A small image captioner, trained from scratch.
Training: soap at rate 0.0014, 6800 steps, batches of 384.
Rows from block 4 of the image encoder of a small image captioner, named by matrix and row number. Rows with one number belong to one channel. Each number is 128 + 32 x the weight over its row's rms, rounded and kept within 0 to 255. All counts start at 0. Numbers have three digits each.
After each channel's rows are labels from the 100 images, of 14848, where the channel reaches its highest value: "place" is the part of the image that holds the peak; "lies over" is the class under the peak. Only what is clearly more common there than usual is listed. The data: made-up road signs on poles. In brackets: how many of the 100.
# c3: 3x3 conv (encoder.blocks.4.c3.weight, 96x96x3x3, each kernel summed), inputs 0-95
# c1: pointwise conv (encoder.blocks.4.c1.weight, 96x96x1x1), inputs 0-95

c3.31:104105153139136146073121154119157118157117117147176129159093110107137168189087145175094132117076179117117170073160116135144138161136133154123073159076137124117105115115191136119145128145098147056145154148052130111118104163114160130147206049122105173152111127190135118106111100103116132038
c1.31:079127177092125084162179186120112153150135119164131076157088162090124132151162151140093149112079105162200140084148152118082121120147158147065088140087144097142132128151142092056144073177129185101108133101085083126113101119121104099123134145134108084143126142214117175146117178106109087121
place: centre (82)
lies over: face (55); symbol (45)

c3.54:122154105143139124058141178098108131057124146099124191106109126125134049116202171167196151131142147096090084126093169176127150166150093135150177093141129142144140063066144095115075123156138125113186135106091126105144154149072137130094109059120115114134120084101164125110137131086140105111
c1.54:145089145140134154103158177086102152053184159123184212076139147143133123131163136071163168105156094090141092148159083058125109126184138145120158100153092114098148148102171107088137178170150133102130091172115117168057124157147129082120132139116113121127122083153173085139117075129111105130
place: bottom centre (60); centre (39)
lies over: face (92)

c3.76:115159135100120121178095133097072084060112145136121097103079069120109143115103109154111120123130115053093096096128071134109093064085149176117170071061135091126147109102136134135139143091111119108137141134064136102131121152106152106113110107107059067068082092114149148113092149068162165137
c1.76:123117176111123106113164163138100164080093158168164159185104140101140213110127158145093153169151173134147118123130112133102063099129115174078125154135144159152099076079146137087188145131158066110165192123152178190113094104113155145128130114110148177081141179188135149109143131124157151091
place: top centre (51)
lies over: face (75)

c3.15:077164088104120140147116117110128156136111126064143085168160104132145197157155125135131102117149225144114116117046138132169098123093119105135173132128164144143109138134059103133176145142143128098120146101151137159132098186123192172143122137151136122160159222067163184174115140102139162147
c1.15:084177132095116104104082168108129158116080188103115089076067119146086149139120114157106109096130164073139060142117121065115130082095122113129109196210095152157132081144132075101135170140128083108077108092128210117136161138094104145160141125130113106105122148094170110154101133115104099153
place: top centre (37); centre (31)
lies over: face (51)

c3.36:104138103171133168137180137117181138129100104071124132182163099131122045135151097127124154092153142074134137058082170157093107122160131107128147148120121070161112188167099148140138159124139116154133127136075134058062123140117148138113104098156134101144082060096130047112147103103067148137
c1.36:100161153196175169064124156119127148160111108154162117149103076154089061109102147111146116083106157129103077104141147139094079113135140082099124110137102114072136127183111135171162078163183119189157110089132135084113149119137055133142142149112133104161167066138122059111151094152170097142
place: centre (76)
lies over: face (91)

c3.16:145094157180144146100134089186150142164088112152138142170143149130132193116108147153055167124105145134120138188153151100154154138197129090159122112189146117083125138177131154164143143123192155177103107148181121141164114150117125188150141136195174144202188188149170143132109123137122127121
c1.16:098130161124089086133137105173080089104120068112080111145082120115090142107158149155104190135075126132091141203123092110083197099162112113148078125139127114071105179172147146131087104143093132145087130078134111154120101142084182147170135094200073150094120133174130140127130080107144100102
place: middle right (48); centre (47)
lies over: face (94)

c3.13:201125126120131158154097085045142118128129181090133041170119104133066117129124140140090106132131124138093108115125122166152113109110113057171176161141156139184163117131126115154202164119134126083101183130144145143153087183148147109108123159146133118131143173053135165164072168112143123169
c1.13:169156142165153142172106115131172103182122192077164077137131109182092160131098121147077066145094144164088118166132070144178123165126160093192138131130180155115193100152127169173149169092148133128141154164096156183177079160126149115123143163168131093123096123119105164159108111158148096132
place: centre (39)
lies over: face (68)

c3.63:165083116162139137148138111118145105086153150133153087167115107136077122064142140114140105077120059128100091176152096151135117074141121107122154074150177068127123120136108106100121146144136105120151161106106171094105130208188096091169095173193085184119075143085081126166171156135127165123
c1.63:158132080159119154094105167173117088110111145130173089166110113076111104098142111133194098132115061133119132196120128116106141054115153119137080128151133094160146116123157135124079174194122051179158136111123104101103110124210106189152114164071105116146071106118143151125110182147123125119
place: centre (58)
lies over: face (76)

c3.73:111133148085153113121139115124105065094129105113136095163122070137148134138141110099185116117113112097121098100094137150141116136127122114124192104105109097124174106117165060107141176132097137062138126111027101092144122035117143085088173117133041100110102095062149084122141129141087102136
c1.73:128127128125172197124179091124114146165105085134112127102119073155129146121099150186108117138116122165144073110105074131105094174158085121131096129169111105158189098084125126149120096111144172082173112136133138109149105059068167048132079112197130186119118085111114135189133113151137174106
place: top centre (47)
lies over: face (82)

c3.48:183138145122155132155076097117141135064093152130155168118145112168144117068171174067117214177152070126105108073201141162143155105114138188109152054134107122155187166100121113142132116195168130160187145114152117117109149121141157128073106115124144115123154115103134140133101155104122159095
c1.48:067147155139091169144072153174091062087137109053129150092115150170091090147106149081090099161079154131123093149156152181130096123114097104157145140161110136132124146090074172147128121156124103117109162144102123149091179159091115153137079084185125131079131073099128148193132157174096101147
place: centre (57); middle right (36)
lies over: face (85)

c3.72:181202168111137172158127155119119080165076166137162121078150159171136140166158128177146214182197123125115124102114187180170129096138134131186186141113112112129180141104151141122105129160157078145132166117111157168150092075113183135115174108132105081145138109116112127142157154150113108130
c1.72:147144184094073108089114125156078127177095100106137123065136104138136124174114130150102130171107074102095159164163110148110190058095085146173160099130091197131136156118132160162061097123075139126085088156114133183091080081115137091128111114117179110131110128107110089134131099183144148156
place: top centre (29)
lies over: face (78)

c3.90:021080058114119115130071108124154184130158120138102100099080116113117114140080081127129066099108147141101125113097149106164168101098130097123125131064152095092108109121115106118134106131129094078063105126113127105081161174133154111155127100089116078163081125093099135143088075070084113098
c1.90:078087099110137085143058097077162155128139107138081072095073085127098096116111081104110103091097098116124091118102081100089156121098129074124101108094122133076092131149132164121141105155126117113090090131091128108138156138097160110101127084108104103168125157087099134111009097064107143146
place: top left (48)
lies over: backdrop (97)

c3.4:123132176128101157094181101135108122109137072152150127110117156130121111179100135129090172107133176091125165084092138085159140153158144102144141144056093075060108129140127159163091126104101122081200152110127120112132099147137131162069140066148109056155099079118181090110067066095119123121
c1.4:093128134075066181108104167129111152125078121068107129106175128071153120117131158116096175079079163141142148112082141109083095120135106052113167158120137123063148137129166125184111129139141135119115108071106079131150172147118108189148161074165086089141157067103175121116068133138130142143
place: bottom centre (89)
lies over: face (96)

c3.17:135159165144110139102143115168078167104145139143147126142172103124146173098166190149197177120122126164170177108185148092142106168167135133124170157150107170163108144166123172133120137171105146166139153205191155171141091041140127105127119120139128122116124108183114116074145170140067114170
c1.17:155155112131095102112124139164065171116121110131182060135181157161142158140190171129148121138175095151182154138182135130139151141137101132099138178122091166181087166176121083145101140102139108181094111113127155171158104048113100119079148114098090129135131122189138101132182183111129078164
place: middle left (35)
lies over: face (60); rim (32)

c3.82:148118097116159075130126154133128113146123076100106115125132130093170136165115130166109114157173154161118144120154123053140103124122193130127103110047177159168090137075164081111160113152105103145096159172133121144136136170183165112097126118107117031078114133107109090053125074144131135197
c1.82:193179136141138113073125100119104171100127139115141122095117158116089124093150101066141101162152132131148114178103108116108138144186156090178184126155118137129093154069093196146145157084110134150090177173171118183143112196190139074119149109116132159101104117133197147154175148147159140088
place: middle left (28)
lies over: face (81)

c3.64:108117154092126131043090147153142072052129130115148147112132135148160152097122127090125192134126066111101109153158151087106164090106098168115150188156084104107149157160081164121112117173124165108134069104204125200094164148111139161138089087138095117138146128106111080175110096151155166129
c1.64:090152140103187154041062118162091128126111087117097119183145084159104112063123098135115127105077126079096096100138140157060164105104107087130094145119070117108143090148122100141111126093172088061161128158137088123113162118070149176212115124089160144119140149119150134124134127143142093137
place: middle right (46)
lies over: face (76)

c3.6:140186156165158135092134156105128126112112193117105170156137136130131102152181140095202126162105122117117086152130166163049113146134082123122153128197135125157147093136114113121054188141134147161174186059167163117137133114111119127104166059127153168126171096129165138142156177160174151161
c1.6:151162161155161143104174133155091155112099166134143134127116126159138172170163123114155054150164123125148143157092150121058117116138085118128165105168170159133141058182107124082105162134128153166073170113187130176150092161168159130115116152082194133181134107115092139094111215136172126144
place: bottom centre (57); centre (40)
lies over: face (94)

c3.84:139184144134103052159111135077097149111162128130144111122098123120153089125158131144139087157158116115071132065097132176217097154115130112119118100138163118131152117115118108119138145154137129174139178094157118139214080124164132123094194168135137135187080188080175140144098171140089182113
c1.84:116116196126090072127089149073089157117139096162085157122150152098107072077123151129150153135143105109155129101184160138104079080065121153167141129102154152089087123086141093131120103122080091139153111084142106136143181145124149142155166159150123154077131142118174168129115175084119235107
place: centre (50)
lies over: face (76)

c3.0:088159160147165145155093162090148113090130129122165097097153046145180138102163141160124146198163148175101071138121141199141131189143136170128167178118164105130103121186109124069140158128205158139104075137148135144133123180103120140134113119141121186146149151059152161125177160114138133135
c1.0:070127122147136162112141120092132098089141127109159129093125120188140127131113124162103193161139109182182074116171091130133110148152150066119137096131124065117084131113085136125085145153149126090169092184156116176056117196085185134080101144138103190118138083073152100139122105119151081126
place: middle right (39)
lies over: face (73)

c3.46:081170145163131193077210105140088101139108120181070202128176154170179169148189144156183171089107136114114144158129163147077114103139099148120163148146167107137137129133154097135132143155142151108146158048151147112135141120107130181113111095126124102134117071182176102131158130122158094124
c1.46:076121107095137143074131137122099098081045172096119132101126119148093076083127179142145086101071135108090108078107186186097120077103161044143110087161172133115156100082120134135101150144112117153138115079093102057136129149115137160147143096102117094083153087109123123135112167114171162131
place: top centre (47); centre (31)
lies over: face (98)

c3.38:135154130092116129127113084074133139184153119137098084109099139136050141155129141104141139117211138099149113101113071105148138143080133064156151151131127157149121159176105136125129159122092204126088075107137143163119135084119086112094138196161156177116156162135084137155072155150119055193
c1.38:175201096121112166138078048088134144171080162115085151115101116161092203155145124180194151143135167121171159131125114116110160100079158085154118123126092185181099101178119121092132141087134158124133128101132160162156135112087128125166149182136114093133171106093112130173121194130136120113
place: top centre (43)
lies over: face (73)

c3.33:114082067129160159090079148129112105137094150126083144227149094118157102102133039121131069116102097051119069065052136127124129092066136155124088131108154128164140167110111145105107135135133137138144121179089131143147114155102139124121159135174076098089168121094120129132166116151145145153
c1.33:107121123125137155102147132160095096148136179088107140138143098155174117096159084136138117145087086077151071115096173131114139140131118134179130112117120182114192107080108130084094147124156165128165206079094144090156079085103130050150174094143069085143166093065173134139117101121172147120
place: centre (47)
lies over: face (48)

c3.60:113137170113131100061125172154101085119086192142120125192108148157100116115117164188162115112096101155139158142114083163151104152117073212119099110146137100156106120155184119101078060126125107122123192117074076135143097068106153135078173120108110117139147120150169154130071154164155113142
c1.60:110170122141151170073161186088113114174125139122146122114146114088092081123147152128119152112070162104176152094101145122164108171138067144087117128140152181123087163206129195159107122149130199140162177163108100119161136089155173126122125114147162159166189095177184138137138177131144156106
place: centre (77)
lies over: face (67); symbol (26)

c3.28:139094114138116144095114178121058094114128121098136192112174168168163109135066079108084203170112116100095127119105141168080067151155147079172168151135104133105108156093165155165147076148147131190136135080156123101139153136135091186133121099161136118130126089139101073106106140121128080066
c1.28:146164133095153094185082090070150153167142088114145144150142065130067086156089083104082158081126115061169176118103165140131127102146135116129113132101084088144155205160071116149115130117085143146149165081103129098156094099149094134149096116178061093099105138091114166116124155133117087113
place: top centre (30)
lies over: face (58); rim (35)

c3.93:107170103124160103087106090170103130124100119155100151067104091052165102076123074164201081125107133084077103101095138101127124117093104091125148071106140118104158108153089088109097109078101142121166104100090123081098177112128080152114131071079091085138138087125144116103107113126065155134
c1.93:184148126097132164123151150200122126160082117142103171121061058120097115095146120107132113102062168087060186116137059119150140081100113091079131113144160092152156139094125118109070110130148128136083127114155199170123116143127139139179146095114122187147151108118165131119122096129059098104
place: top left (28)
lies over: face (55)

c3.11:144154154138130136112099159184146075090148146155131165107164121134188113151148140153151142117143062112144086087095151180109097149161127068161105164164106147167136190146087113147134165133120151179140153087132110148129116075133149173097145149177111177152185141069168186149172182155129099066
c1.11:116182127148126148112137131146161131097130114148154166081118104128173133118101108093124137078085054128163135136144145137137080123123123119051101201104132083120109142138081105183128131078095196127133131119130168141116083134132117108138078081104124189120166105076162107139171173136106043051
place: top centre (33)
lies over: face (66)

c3.23:118103120141116112138116115163090136091160121110125160128140086131112015141062102098125096123165133137158087103092115100097123166140079120112123103182076157124093157143124165159063074103107154189155179121133108128123114087085124140119053141157169131127212081101098140084109109129111150152
c1.23:134086102187133158092140122152115108124174150141191150164126126130139065176087143099110145117071118108158150164119104135098122118117073114158088128138097126084149210129084143100095162137156144185108162150162182084151121103084089186091073122085179112169154086097103083121125103160146106092
place: centre (42); middle right (36)
lies over: face (98)

c3.34:120118109106111116164150119150088097092151139128083093186133164106120125133093136112131141113164189126013145136101122138145187122133124105094221153085149130107152148101111097090198139120138114110099187126097153119148105105101107129079090117138091096101089109112083152134119118082045175150
c1.34:079148095163102121123199115128089128103118077142161078123144107144122173149111130132202089108067154112096129141147156083124103163163112176085182152185111168106062159216136111121147124159099161125183113139179110146098093081125148098125145137104130091116116141149068077101086128136111125104
place: centre (88)
lies over: face (89)